A small contrastive image-text model, trained from scratch: 10.7M parameters.
Rows from block 9 of the image encoder of a small contrastive image-text model, named by matrix and row number. Rows with one number belong to one neuron. Each number is 50 + 10 x the weight over its row's rms, rounded and kept within 0 to 99. All counts start at 0. After the name is the row's rms in percent of the matrix's.
After each neuron's rows are labels from the 100 images, of 14848, where the neuron reaches its largest size: "responds to" is what is common among them; "peak on" is the class under the peak. Only what is clearly more common there than usual is listed. The data: drawings of small networks of dots and links.
# gate: MLP gate (encoder.blocks.9.mlp.gate.weight, 640x160), inputs 0-79
# fc1: MLP up (encoder.blocks.9.mlp.fc1.weight, 640x160), inputs 0-79
# fc2: MLP down (encoder.blocks.9.mlp.fc2.weight, 160x640, transposed), outputs 0-79

gate.349 070:40 66 53 50 42 64 42 44 58 49 52 44 56 51 51 48 42 48 54 46 39 53 57 58 44 57 55 27 66 58 69 48 13 50 59 49 42 32 49 34 24 52 56 71 62 38 43 54 58 54 31 44 41 58 61 51 63 52 47 53 62 68 60 48 48 51 53 74 54 48 28 54 39 42 33 34 63 44 39 57
fc1.349 086:61 38 61 50 61 43 35 45 56 68 48 53 46 61 51 67 57 36 51 54 49 42 57 40 41 60 29 63 47 58 38 53 65 45 54 54 64 67 50 55 55 56 49 57 71 66 54 47 42 55 52 55 63 55 55 56 44 43 37 46 53 53 60 52 49 64 46 34 46 43 67 33 56 51 44 67 50 64 60 39
fc2.349 086:56 42 44 48 53 52 41 35 43 58 39 51 52 58 41 68 45 25 49 45 56 51 62 54 54 57 34 47 49 58 40 68 69 47 29 60 52 49 53 48 53 44 35 42 53 56 28 60 49 47 49 67 71 41 43 56 38 32 44 53 46 56 51 54 31 59 57 40 47 43 47 41 42 50 62 58 30 59 61 39
responds to: orange dots; random links
peak on: link

gate.559 144:54 55 44 50 09 62 54 46 48 49 47 39 51 54 41 51 49 51 57 47 33 25 51 43 46 47 37 58 43 56 56 52 46 41 43 79 51 44 43 38 50 54 43 53 42 43 54 63 42 43 60 54 21 58 49 38 44 50 35 41 57 35 57 36 45 57 72 42 53 47 56 52 47 43 53 61 59 40 57 58
fc1.559 167:49 37 40 45 29 62 56 33 47 47 30 47 40 53 74 49 48 48 59 49 45 44 48 54 44 48 52 51 48 64 42 55 47 60 49 52 58 56 60 42 46 63 45 56 41 65 79 44 47 35 35 43 36 47 45 68 34 49 45 49 33 51 30 53 52 52 38 42 49 46 49 54 47 39 44 57 35 36 57 37
fc2.559 142:48 37 46 63 33 50 51 54 48 57 69 48 52 40 36 61 46 56 41 39 46 40 45 44 55 38 34 50 68 45 62 45 55 41 41 52 35 50 34 44 44 50 43 37 45 28 42 60 44 50 59 70 53 58 43 35 46 58 50 47 73 52 61 53 44 48 44 52 55 58 41 50 43 44 53 61 59 49 47 59
responds to: tree; chain
peak on: dot

gate.233 082:42 47 36 53 36 53 60 47 63 38 47 66 50 38 56 53 43 53 46 50 67 55 51 63 31 40 51 62 27 49 55 69 41 50 70 53 40 42 57 38 48 55 55 58 41 57 45 40 39 53 47 47 47 77 28 47 39 52 45 52 49 65 66 62 34 51 54 53 54 47 58 55 36 40 30 66 42 47 62 56
fc1.233 085:56 47 57 32 48 40 63 57 53 51 52 51 56 56 43 28 40 47 56 48 55 37 76 43 54 41 44 39 58 69 48 36 58 56 64 43 59 42 56 56 41 40 53 57 54 43 56 64 58 38 31 70 57 44 50 75 64 39 61 43 60 68 49 42 55 57 34 44 45 40 47 55 58 45 54 34 57 51 41 53
fc2.233 083:48 50 39 36 52 48 32 47 47 55 48 55 63 58 58 32 40 20 46 59 44 46 41 61 51 67 41 49 56 53 46 45 67 45 50 44 50 30 43 61 57 51 55 48 56 42 51 56 63 36 27 57 53 62 40 49 51 33 46 43 55 38 43 36 51 44 45 54 44 56 61 39 59 29 56 44 48 35 36 54
responds to: star
peak on: dot

gate.372 103:47 62 48 51 32 61 66 48 52 38 56 63 56 47 51 39 49 40 40 50 43 57 48 62 54 42 57 49 30 60 46 40 43 60 39 60 34 44 57 45 37 44 24 58 55 64 54 29 53 47 40 25 44 55 49 53 51 53 56 46 44 44 67 42 57 64 60 40 51 57 46 42 51 34 39 46 52 52 71 53
fc1.372 106:57 40 49 50 47 39 46 52 61 55 66 34 52 59 58 58 46 54 60 42 61 15 64 50 43 66 44 34 75 45 45 56 41 45 65 50 64 42 46 54 56 53 61 31 35 58 53 53 47 44 60 75 50 54 55 21 62 37 63 50 57 55 57 49 64 71 45 48 48 45 62 52 64 57 51 61 37 43 50 35
fc2.372 103:46 62 48 42 37 47 59 55 56 38 63 44 51 49 68 42 46 44 51 54 43 41 38 55 52 52 55 41 46 50 37 35 42 37 60 63 49 57 43 29 48 54 48 32 51 44 56 61 52 37 56 43 54 57 62 44 43 56 42 57 27 42 52 48 65 48 43 62 66 63 20 53 62 48 40 41 52 42 52 67
responds to: star
peak on: link; dot

gate.399 093:63 76 65 22 42 45 42 48 46 43 39 45 56 55 38 45 52 58 56 41 55 46 60 48 50 58 47 56 53 48 47 37 41 29 47 41 47 57 36 72 48 35 42 58 31 56 53 64 46 59 46 60 17 46 46 49 45 50 49 57 70 58 61 58 52 59 54 54 44 53 45 38 56 55 47 38 40 43 61 47
fc1.399 089:51 58 56 52 19 52 44 40 49 33 52 59 65 59 42 48 39 39 65 37 51 39 49 55 50 60 49 40 40 73 39 55 47 51 62 60 33 48 52 50 45 67 45 65 55 43 47 42 48 59 46 44 46 54 51 50 42 37 48 35 73 56 70 54 47 51 45 33 40 60 50 68 39 51 34 57 49 51 50 59
fc2.399 102:37 59 49 61 64 54 42 36 52 68 56 62 64 52 35 70 51 52 50 57 57 30 55 61 47 56 49 36 49 45 72 56 48 40 49 35 49 39 56 44 67 41 47 63 65 44 48 49 30 53 56 49 51 38 55 49 43 63 45 40 54 39 41 47 62 48 52 62 60 48 37 51 64 46 48 57 37 60 51 65
responds to: tree; grey dots
peak on: dot

gate.304 104:49 56 36 52 60 50 46 42 54 45 51 41 39 48 54 41 42 43 50 58 50 49 60 40 46 32 50 47 55 38 49 60 50 50 66 58 34 36 43 31 64 41 43 56 46 40 54 62 42 72 42 56 63 53 45 55 44 52 63 62 31 55 56 57 42 35 58 59 33 58 60 54 53 43 51 65 48 50 54 57
fc1.304 104:41 69 46 55 59 59 42 52 53 58 51 52 50 57 49 39 50 60 51 66 60 53 42 70 52 61 47 50 45 27 68 54 45 52 56 51 49 52 55 56 54 33 57 45 43 44 55 48 35 60 56 47 61 65 68 63 58 55 53 61 57 41 64 41 53 36 57 67 32 60 49 49 39 46 42 46 48 56 50 64
fc2.304 094:58 64 61 49 43 56 42 41 47 46 59 49 59 45 45 57 51 62 53 35 57 40 54 59 51 48 39 48 51 43 56 66 46 32 54 50 57 43 53 63 43 50 40 53 55 44 60 46 17 66 58 40 23 58 56 51 54 53 45 56 66 48 61 54 42 53 62 60 48 77 47 53 56 60 44 48 75 52 42 58
responds to: five dots; star; white dots
peak on: dot

gate.424 106:51 45 47 58 52 51 60 30 53 59 56 48 59 45 54 46 36 51 30 49 58 69 39 57 54 49 75 43 48 64 40 39 54 43 50 47 43 66 44 75 40 72 49 56 52 28 39 52 46 53 39 53 39 41 38 49 54 65 47 44 66 45 57 57 50 49 60 38 58 57 55 49 64 46 43 47 40 47 56 44
fc1.424 111:46 65 61 34 52 66 67 66 72 39 49 52 57 46 49 40 55 35 71 45 49 49 57 51 43 45 61 34 54 42 68 45 67 46 63 46 55 49 49 46 51 71 56 68 51 47 54 54 54 47 39 51 48 46 39 55 56 46 61 67 61 38 47 41 52 54 50 47 59 45 54 45 43 61 54 53 61 48 48 57
fc2.424 107:45 32 53 57 79 46 56 42 31 70 47 39 58 56 50 45 59 41 61 57 41 43 60 35 53 68 41 49 50 58 42 36 55 62 54 37 46 48 63 60 40 38 51 66 58 52 54 41 73 48 38 47 50 58 52 70 37 40 67 43 51 41 42 50 48 40 36 59 28 46 25 71 42 66 56 46 59 56 52 62
responds to: complete; nine dots; brown dots
peak on: link

gate.256 093:35 68 34 47 59 44 71 56 51 55 57 52 40 54 54 30 62 39 64 47 55 62 47 61 48 56 49 56 56 56 40 62 58 41 41 47 61 50 47 29 34 42 56 39 45 53 49 46 54 53 48 53 55 43 47 35 42 52 61 25 45 37 57 28 54 62 46 48 63 38 38 55 49 59 55 49 52 50 45 41
fc1.256 086:61 54 39 37 48 38 23 56 43 36 38 58 64 57 39 52 27 28 53 42 36 59 53 43 42 45 35 50 46 44 60 43 52 40 69 42 46 48 68 49 51 64 47 64 52 58 28 49 55 65 41 66 54 48 66 25 43 56 35 54 38 37 43 49 51 43 40 54 48 54 50 53 21 60 54 64 68 55 47 51
fc2.256 092:33 50 59 41 37 51 52 62 45 50 54 73 47 48 51 36 75 53 58 36 58 59 45 44 50 47 40 57 41 35 34 68 49 65 52 52 65 50 46 44 43 46 45 49 48 81 61 48 38 55 49 61 49 27 50 44 53 42 43 48 40 50 63 57 53 54 53 53 54 52 57 53 45 55 37 44 59 48 53 50
responds to: complete; grey dots
peak on: link

gate.529 121:60 36 45 44 67 62 42 51 54 37 46 26 45 44 45 32 51 55 37 45 41 63 46 44 55 60 42 58 49 52 42 30 57 58 43 66 58 55 49 32 31 45 56 46 69 46 57 43 58 42 49 31 40 52 57 58 36 55 41 36 42 35 55 52 52 67 40 46 62 63 46 42 27 59 56 59 43 49 30 47
fc1.529 115:52 35 41 54 47 49 48 48 31 41 42 44 50 41 55 43 75 60 33 46 43 48 50 68 57 59 51 58 51 48 73 53 58 55 36 45 42 46 35 39 44 32 57 50 48 43 48 49 65 65 54 57 53 52 66 47 49 47 48 50 41 60 61 55 55 46 61 45 64 52 52 67 49 46 42 68 41 46 52 49
fc2.529 114:20 44 44 49 26 45 65 27 52 49 47 47 51 38 54 47 51 63 52 36 42 47 37 70 52 56 55 46 46 59 42 45 43 41 45 42 49 63 46 60 74 40 62 46 61 37 62 68 43 62 52 53 45 52 47 59 53 65 40 56 30 48 47 50 49 53 47 46 63 54 45 61 59 56 73 40 50 57 52 59
responds to: two groups; six dots; green dots
peak on: dot

gate.604 108:43 47 46 51 52 30 39 55 48 28 55 51 63 43 50 53 53 33 45 43 58 63 56 40 38 58 54 38 67 48 50 61 42 63 51 35 53 48 52 57 54 47 59 41 42 52 46 59 45 59 70 42 34 55 48 53 44 61 49 36 46 59 31 55 47 66 35 55 65 32 36 63 51 46 51 41 47 46 42 53
fc1.604 108:59 45 51 60 69 67 47 52 32 52 46 26 56 48 52 44 64 44 63 48 54 56 38 32 54 46 73 44 33 33 51 56 50 43 61 45 48 51 31 41 34 19 49 48 54 47 49 54 61 56 44 44 63 45 48 58 54 44 66 56 72 51 68 43 53 54 51 54 53 61 47 49 42 40 50 57 54 29 61 62
fc2.604 100:47 43 58 39 63 52 50 47 46 43 52 43 56 47 54 52 40 71 46 60 57 69 45 35 41 38 59 38 61 44 40 67 36 43 34 51 47 53 61 47 67 33 37 64 62 52 48 55 54 70 57 61 70 46 41 56 46 64 69 64 57 46 43 56 46 50 51 52 58 53 59 65 67 53 52 44 57 44 55 34
responds to: loop; chain
peak on: dot

gate.309 107:63 40 59 46 32 64 40 49 56 55 48 52 45 30 50 53 40 67 48 56 38 37 32 55 58 47 44 40 41 53 59 40 57 44 73 54 61 23 46 54 47 46 54 34 45 49 47 60 49 58 59 58 69 52 23 55 56 56 43 52 41 43 43 42 39 33 61 65 58 61 66 41 56 39 51 34 60 37 49 47
fc1.309 096:44 61 48 52 04 65 61 54 63 52 61 61 61 43 53 40 58 31 44 40 72 63 54 57 26 50 53 57 54 58 56 50 39 48 53 41 38 53 45 50 55 69 49 55 52 65 48 46 60 51 41 50 46 61 67 43 41 42 68 35 39 50 60 59 53 32 40 54 62 43 34 50 51 41 55 63 43 39 52 43
fc2.309 099:58 60 57 69 69 66 55 63 43 53 46 48 40 51 58 43 65 58 37 40 52 54 47 56 60 48 32 46 61 45 53 27 58 49 45 41 35 52 48 34 39 45 48 49 51 42 63 55 45 47 48 42 67 52 63 50 66 58 48 45 39 32 57 58 38 56 46 57 48 51 46 52 57 35 42 67 55 46 37 39
responds to: two groups; seven dots
peak on: dot

gate.162 140:54 42 48 40 50 53 59 55 52 57 62 47 53 56 34 66 65 69 36 47 46 61 49 58 59 44 39 34 53 46 49 44 56 51 58 57 58 26 50 50 60 49 45 57 44 36 40 39 45 41 47 47 49 29 73 35 66 39 52 52 42 41 59 60 44 73 64 58 59 50 63 59 50 35 30 66 19 43 50 43
fc1.162 143:43 47 40 56 35 49 65 60 47 61 33 36 53 47 53 67 55 32 68 47 38 36 55 57 33 45 67 61 39 49 45 58 51 57 46 52 39 57 52 65 35 38 43 50 40 47 70 55 53 56 47 46 55 52 37 62 56 61 48 58 62 46 42 39 23 44 51 39 34 59 27 52 45 47 52 30 41 44 48 48
fc2.162 127:50 50 65 34 54 74 47 60 48 50 69 26 45 51 51 46 51 72 47 54 59 52 55 49 24 56 45 37 67 46 42 43 44 52 67 48 48 45 57 41 64 65 40 76 51 48 59 63 62 49 55 52 44 43 63 47 55 49 58 44 57 49 57 67 52 44 48 66 68 47 54 44 55 44 40 66 42 59 54 37
responds to: complete
peak on: link

gate.269 103:30 62 41 39 43 49 76 55 45 44 43 50 53 45 65 46 46 47 45 48 39 49 43 28 47 54 53 38 43 60 38 48 51 49 49 58 58 45 50 42 45 46 38 39 55 59 33 44 52 34 32 45 24 45 66 62 60 52 39 38 46 47 42 47 35 43 51 53 64 60 46 28 48 44 76 48 33 35 59 52
fc1.269 101:46 57 40 41 55 56 45 40 40 40 40 46 49 46 33 41 57 47 42 57 43 50 52 50 55 57 39 50 55 44 58 33 71 49 33 41 62 34 36 48 63 78 54 62 39 46 33 47 55 52 54 49 54 62 54 62 45 62 54 47 45 59 41 37 53 80 61 60 49 44 39 44 61 51 48 51 58 51 49 69
fc2.269 103:45 51 60 48 50 35 36 48 50 37 63 64 57 28 30 49 51 48 63 53 65 59 47 47 55 34 59 54 54 34 35 40 51 47 55 52 45 55 36 49 65 40 45 70 47 54 47 53 47 50 46 47 62 62 52 61 76 36 48 57 39 52 62 39 70 83 45 49 54 50 64 48 64 59 35 43 53 53 35 56
responds to: complete; nine dots
peak on: link

gate.590 084:52 48 61 65 75 60 55 48 34 49 40 53 58 63 41 65 68 46 41 57 43 57 47 44 45 64 45 49 54 43 39 50 41 56 26 56 60 64 50 54 34 58 61 63 33 59 75 39 67 43 36 47 44 44 66 58 40 58 44 52 55 64 43 47 55 54 58 45 47 61 48 47 57 62 45 47 48 57 46 57
fc1.590 089:69 50 58 65 59 55 42 63 39 44 47 49 48 43 42 57 44 69 48 36 46 48 64 47 49 45 50 36 36 48 61 54 37 35 47 66 39 54 24 50 36 56 56 45 56 58 57 47 62 50 48 58 60 52 48 53 38 46 51 37 31 46 51 44 59 38 47 36 32 56 32 41 53 53 39 33 39 50 39 48
fc2.590 091:44 50 39 39 62 34 64 67 60 71 71 50 49 54 53 60 42 61 60 86 43 57 54 48 62 60 56 53 38 57 58 41 49 53 37 79 50 48 60 63 46 56 54 51 42 49 38 46 55 50 42 42 61 45 60 48 58 48 52 59 47 51 59 67 46 40 36 57 56 47 57 70 35 69 53 42 48 34 29 40
responds to: wheel
peak on: dot

gate.131 085:47 57 51 49 45 41 41 40 64 41 52 45 34 35 52 40 61 50 38 41 58 46 36 57 47 57 53 48 70 53 60 35 69 60 50 49 68 28 48 51 40 41 42 56 55 56 45 53 61 40 50 63 65 30 49 54 39 41 48 57 23 44 51 44 53 38 44 53 55 51 58 44 46 40 61 64 45 58 72 32
fc1.131 084:45 63 45 45 66 44 51 53 53 43 55 68 53 56 34 62 50 37 46 54 56 40 70 44 54 48 27 62 36 49 49 50 37 50 40 45 37 56 38 41 46 43 45 47 57 58 28 32 42 57 38 47 37 62 50 47 45 55 44 45 70 54 49 56 50 46 52 51 58 49 52 48 55 57 40 47 44 62 42 62
fc2.131 083:52 46 47 51 37 45 51 50 55 54 51 47 55 58 39 55 56 42 47 35 57 38 69 62 49 52 53 51 38 32 55 39 34 36 60 73 47 50 45 60 44 50 43 39 55 36 33 44 45 54 42 49 57 42 34 51 40 34 46 42 62 56 61 48 52 44 58 56 41 53 50 46 41 52 35 57 44 49 35 61
responds to: complete; green dots
peak on: link

gate.495 118:41 48 58 50 39 56 59 59 35 56 43 52 50 42 55 49 57 45 51 68 45 52 30 52 46 52 49 66 49 57 34 45 57 58 57 25 44 51 66 50 60 73 47 46 58 51 51 33 50 40 53 32 37 52 46 65 62 58 46 35 55 62 43 58 52 37 34 49 39 49 63 40 45 48 44 58 40 50 52 57
fc1.495 103:52 66 58 32 53 53 53 49 63 61 47 40 49 37 39 60 58 46 51 32 47 54 56 55 51 54 42 56 48 59 59 54 29 46 39 57 43 61 44 54 47 41 48 54 39 69 46 62 47 57 62 50 56 47 46 45 54 44 51 60 51 45 59 32 49 43 66 70 53 23 35 56 48 55 49 52 56 31 43 38
fc2.495 105:46 59 65 55 35 38 37 44 54 49 56 72 54 58 45 38 43 53 52 40 66 51 46 43 60 48 48 43 47 30 49 40 67 59 55 43 52 57 21 59 49 62 56 42 47 53 42 45 41 39 45 52 47 29 53 41 64 50 43 66 57 84 60 41 44 60 43 61 44 43 41 62 49 46 42 47 44 56 54 55
responds to: loop
peak on: dot

gate.185 110:57 29 41 41 36 60 51 42 42 52 45 53 45 51 56 48 60 61 37 60 53 65 53 53 50 63 42 66 60 46 60 63 51 41 50 33 49 42 52 52 42 44 43 59 76 56 41 30 49 35 37 36 54 28 58 58 58 52 44 66 52 58 43 46 56 60 42 53 74 52 44 58 54 49 40 65 39 50 56 44
fc1.185 105:67 50 39 55 71 56 49 66 59 60 51 32 59 46 54 60 49 43 57 48 44 43 63 40 59 43 55 36 49 63 48 50 45 62 50 67 47 55 41 53 68 63 61 48 22 40 57 71 60 63 60 55 46 50 57 39 43 53 38 55 63 46 43 46 41 62 56 54 33 43 45 43 44 48 53 33 43 41 46 56
fc2.185 109:54 40 24 47 31 51 52 58 60 30 65 34 39 54 39 52 55 48 60 50 68 48 46 48 49 45 32 59 54 42 35 50 44 55 70 45 64 53 49 48 44 62 40 49 62 37 52 58 33 54 45 35 61 45 62 40 59 51 54 55 51 55 55 58 55 56 29 80 46 27 57 29 54 47 42 56 52 49 47 60
responds to: wheel
peak on: link

gate.47 095:57 53 42 64 28 40 55 32 52 56 59 49 69 47 43 53 74 49 47 51 65 33 45 59 51 39 42 30 41 43 42 67 55 63 54 43 40 32 63 64 74 34 47 51 59 50 49 50 61 32 66 40 59 47 39 58 61 48 54 35 65 52 45 45 40 51 58 54 53 60 51 43 54 54 56 52 46 52 41 45
fc1.47 098:66 62 46 34 42 49 26 49 60 41 34 61 29 59 48 44 48 47 47 48 41 53 38 55 56 56 41 42 35 48 56 36 77 50 42 67 45 63 41 40 51 59 41 64 48 48 63 64 52 46 41 63 53 52 47 42 41 55 45 29 55 46 27 47 60 41 50 43 58 58 49 48 49 57 47 55 50 71 52 54
fc2.47 096:50 51 48 44 42 35 33 57 38 54 42 58 34 58 47 61 53 51 57 49 51 42 39 50 59 43 36 69 58 74 48 58 51 51 59 74 42 39 53 55 27 39 67 68 58 62 44 35 62 53 48 51 42 46 54 54 48 49 59 46 53 51 28 40 57 50 55 53 48 38 57 46 51 49 40 64 46 56 64 49
responds to: nine dots; star
peak on: link

gate.444 098:50 50 38 51 34 48 52 50 46 40 51 48 49 30 50 61 41 23 56 50 42 38 63 61 44 45 29 47 66 69 32 57 58 52 44 42 43 57 51 58 33 45 61 38 37 43 43 73 44 44 50 41 43 41 58 34 53 36 47 21 39 50 48 54 49 57 57 47 51 57 55 57 45 60 36 54 53 57 54 46
fc1.444 103:41 46 40 55 39 46 67 50 48 44 47 52 54 39 52 50 27 24 63 41 45 60 44 27 50 61 44 46 69 57 63 46 47 55 49 48 70 51 71 64 42 53 55 24 48 47 50 69 46 58 46 42 36 55 68 48 33 37 74 39 49 63 68 63 60 52 49 36 49 29 51 57 29 63 46 56 57 55 56 51
fc2.444 103:37 30 53 63 66 45 41 43 39 63 31 40 46 53 46 43 42 51 46 47 40 43 44 44 57 68 43 56 56 63 42 32 50 41 57 45 44 38 69 51 35 54 46 51 57 51 46 55 39 22 50 40 46 75 53 45 34 52 48 49 53 44 62 56 47 54 59 51 47 27 38 62 40 43 41 54 51 55 54 50
responds to: orange dots
peak on: dot

gate.121 166:46 37 64 53 57 63 58 55 41 25 43 67 45 50 39 56 38 55 42 54 54 67 55 47 55 48 33 50 53 48 50 46 43 43 68 52 47 36 51 51 45 47 32 54 53 43 52 46 40 36 42 63 55 42 42 51 47 45 56 33 44 42 50 52 55 60 24 56 53 50 33 50 44 48 50 73 35 40 34 56
fc1.121 177:48 38 63 55 40 43 57 46 38 43 56 59 54 55 52 59 34 46 22 49 49 60 50 48 51 53 26 50 48 52 56 40 49 52 48 42 35 45 54 49 48 53 47 58 53 59 62 57 37 58 43 61 58 56 50 56 50 36 49 35 40 39 63 43 46 40 49 52 50 56 36 39 40 52 43 51 43 59 56 49
fc2.121 141:44 53 54 46 58 35 37 50 83 69 51 39 30 60 41 56 48 46 51 59 36 40 52 42 35 58 60 45 45 59 38 51 46 63 51 56 58 69 56 54 64 38 49 42 48 51 43 41 63 55 58 51 44 50 47 65 51 42 44 39 52 56 64 47 57 40 51 65 49 45 42 45 40 64 39 58 59 24 68 36
responds to: loop
peak on: link

gate.231 073:61 48 48 44 31 24 56 42 54 50 35 53 48 39 51 46 30 60 54 59 67 64 51 52 44 42 29 36 65 61 54 45 58 50 50 37 37 40 43 46 43 43 62 47 63 48 49 67 74 51 67 56 39 44 63 64 58 64 50 56 74 53 58 44 57 49 59 54 56 50 31 52 34 54 46 23 53 41 54 55
fc1.231 079:70 50 54 45 65 66 49 45 38 62 42 48 44 65 72 46 40 53 54 40 55 44 36 57 42 32 69 62 48 50 60 42 39 63 35 63 43 43 49 51 56 53 73 30 48 41 53 65 44 66 42 52 61 60 52 40 55 50 46 69 67 53 51 55 52 45 53 37 38 54 60 49 38 55 49 60 60 64 36 54
fc2.231 077:52 27 52 59 48 42 50 44 44 51 33 53 33 69 58 33 48 57 53 52 55 46 42 49 47 51 56 50 67 58 47 49 46 88 57 78 36 32 63 57 45 43 50 45 42 41 28 57 35 73 47 44 55 56 59 43 44 44 52 59 62 56 42 54 52 61 40 46 53 63 61 62 37 42 42 53 56 51 38 32
responds to: two groups
peak on: dot

gate.167 116:52 43 46 52 41 45 65 56 54 47 48 62 42 42 53 51 45 35 60 66 48 47 44 47 64 47 44 66 61 46 53 76 23 59 44 57 55 53 53 45 49 39 43 47 50 57 48 59 37 41 48 35 47 52 53 47 43 47 48 61 68 46 69 52 65 38 55 51 51 57 55 44 42 30 38 49 64 40 50 40
fc1.167 096:48 38 40 82 33 42 58 50 45 58 49 67 60 48 46 48 45 60 58 58 51 65 33 52 58 47 39 52 67 48 36 62 42 44 44 45 39 51 52 60 41 48 53 47 59 58 56 55 47 52 39 33 64 50 54 60 57 33 81 25 48 61 48 56 46 56 53 66 46 44 41 55 64 46 68 53 44 40 51 54
fc2.167 108:54 30 45 54 35 66 39 49 63 51 52 60 54 52 60 50 54 58 63 70 52 72 54 63 46 39 43 46 44 44 48 26 53 44 49 57 60 56 47 57 54 45 54 53 47 35 48 33 45 56 50 62 52 51 50 52 46 58 48 56 54 67 62 52 65 38 62 49 50 26 59 49 76 64 64 46 57 68 49 54
responds to: nine dots; chain
peak on: dot

gate.144 087:62 56 53 61 51 32 52 53 43 60 42 44 57 34 44 56 46 53 59 44 53 55 53 48 44 44 52 15 65 48 47 34 32 57 40 50 45 63 50 55 46 37 52 66 65 44 40 57 50 46 57 37 47 47 71 49 47 37 56 49 62 63 60 51 49 55 36 54 41 50 49 35 55 34 45 28 53 48 44 49
fc1.144 084:57 51 48 44 44 42 28 47 55 35 49 60 38 64 61 67 56 64 75 41 46 72 51 50 51 56 54 54 40 56 51 47 69 56 47 54 54 42 41 44 58 38 33 41 37 42 42 55 44 66 42 57 50 59 53 69 56 53 57 43 44 53 50 24 64 53 47 53 50 38 44 48 41 52 41 45 48 50 61 45
fc2.144 088:50 57 47 36 41 49 23 58 44 52 37 50 56 59 57 39 75 63 44 32 43 49 52 53 44 45 45 65 33 41 45 36 63 43 47 65 55 50 36 41 50 57 37 45 40 60 43 50 61 53 52 48 55 43 53 68 36 59 41 53 40 46 46 50 47 54 54 58 45 48 36 68 28 71 38 51 55 43 61 45
responds to: two groups; blue dots
peak on: dot

gate.548 080:66 45 45 69 46 59 49 52 47 62 42 59 60 38 38 35 68 37 38 56 48 53 43 69 61 37 45 48 61 41 70 42 52 70 67 53 42 42 52 56 45 65 57 46 44 56 57 57 51 51 45 52 41 42 55 59 50 55 53 44 64 55 42 48 47 59 43 48 65 45 45 36 48 49 37 60 51 49 36 49
fc1.548 076:56 42 45 45 29 35 51 60 33 47 45 53 61 42 59 35 62 36 54 51 52 47 62 66 59 62 50 48 36 58 49 39 42 43 59 36 41 27 56 46 55 75 49 50 52 36 49 59 62 36 40 51 41 49 50 53 60 56 47 38 42 40 38 47 37 51 46 48 74 38 49 55 56 53 50 61 46 48 34 49
fc2.548 081:37 48 49 49 37 44 47 59 44 48 22 42 54 47 30 54 66 54 47 59 32 50 48 44 21 54 45 60 51 64 35 60 46 53 47 46 32 59 47 50 27 60 34 37 39 57 46 57 51 66 41 53 53 46 48 51 49 48 43 62 46 64 44 41 35 42 51 42 45 54 40 43 37 51 52 53 50 56 38 40
responds to: tree; nine dots
peak on: dot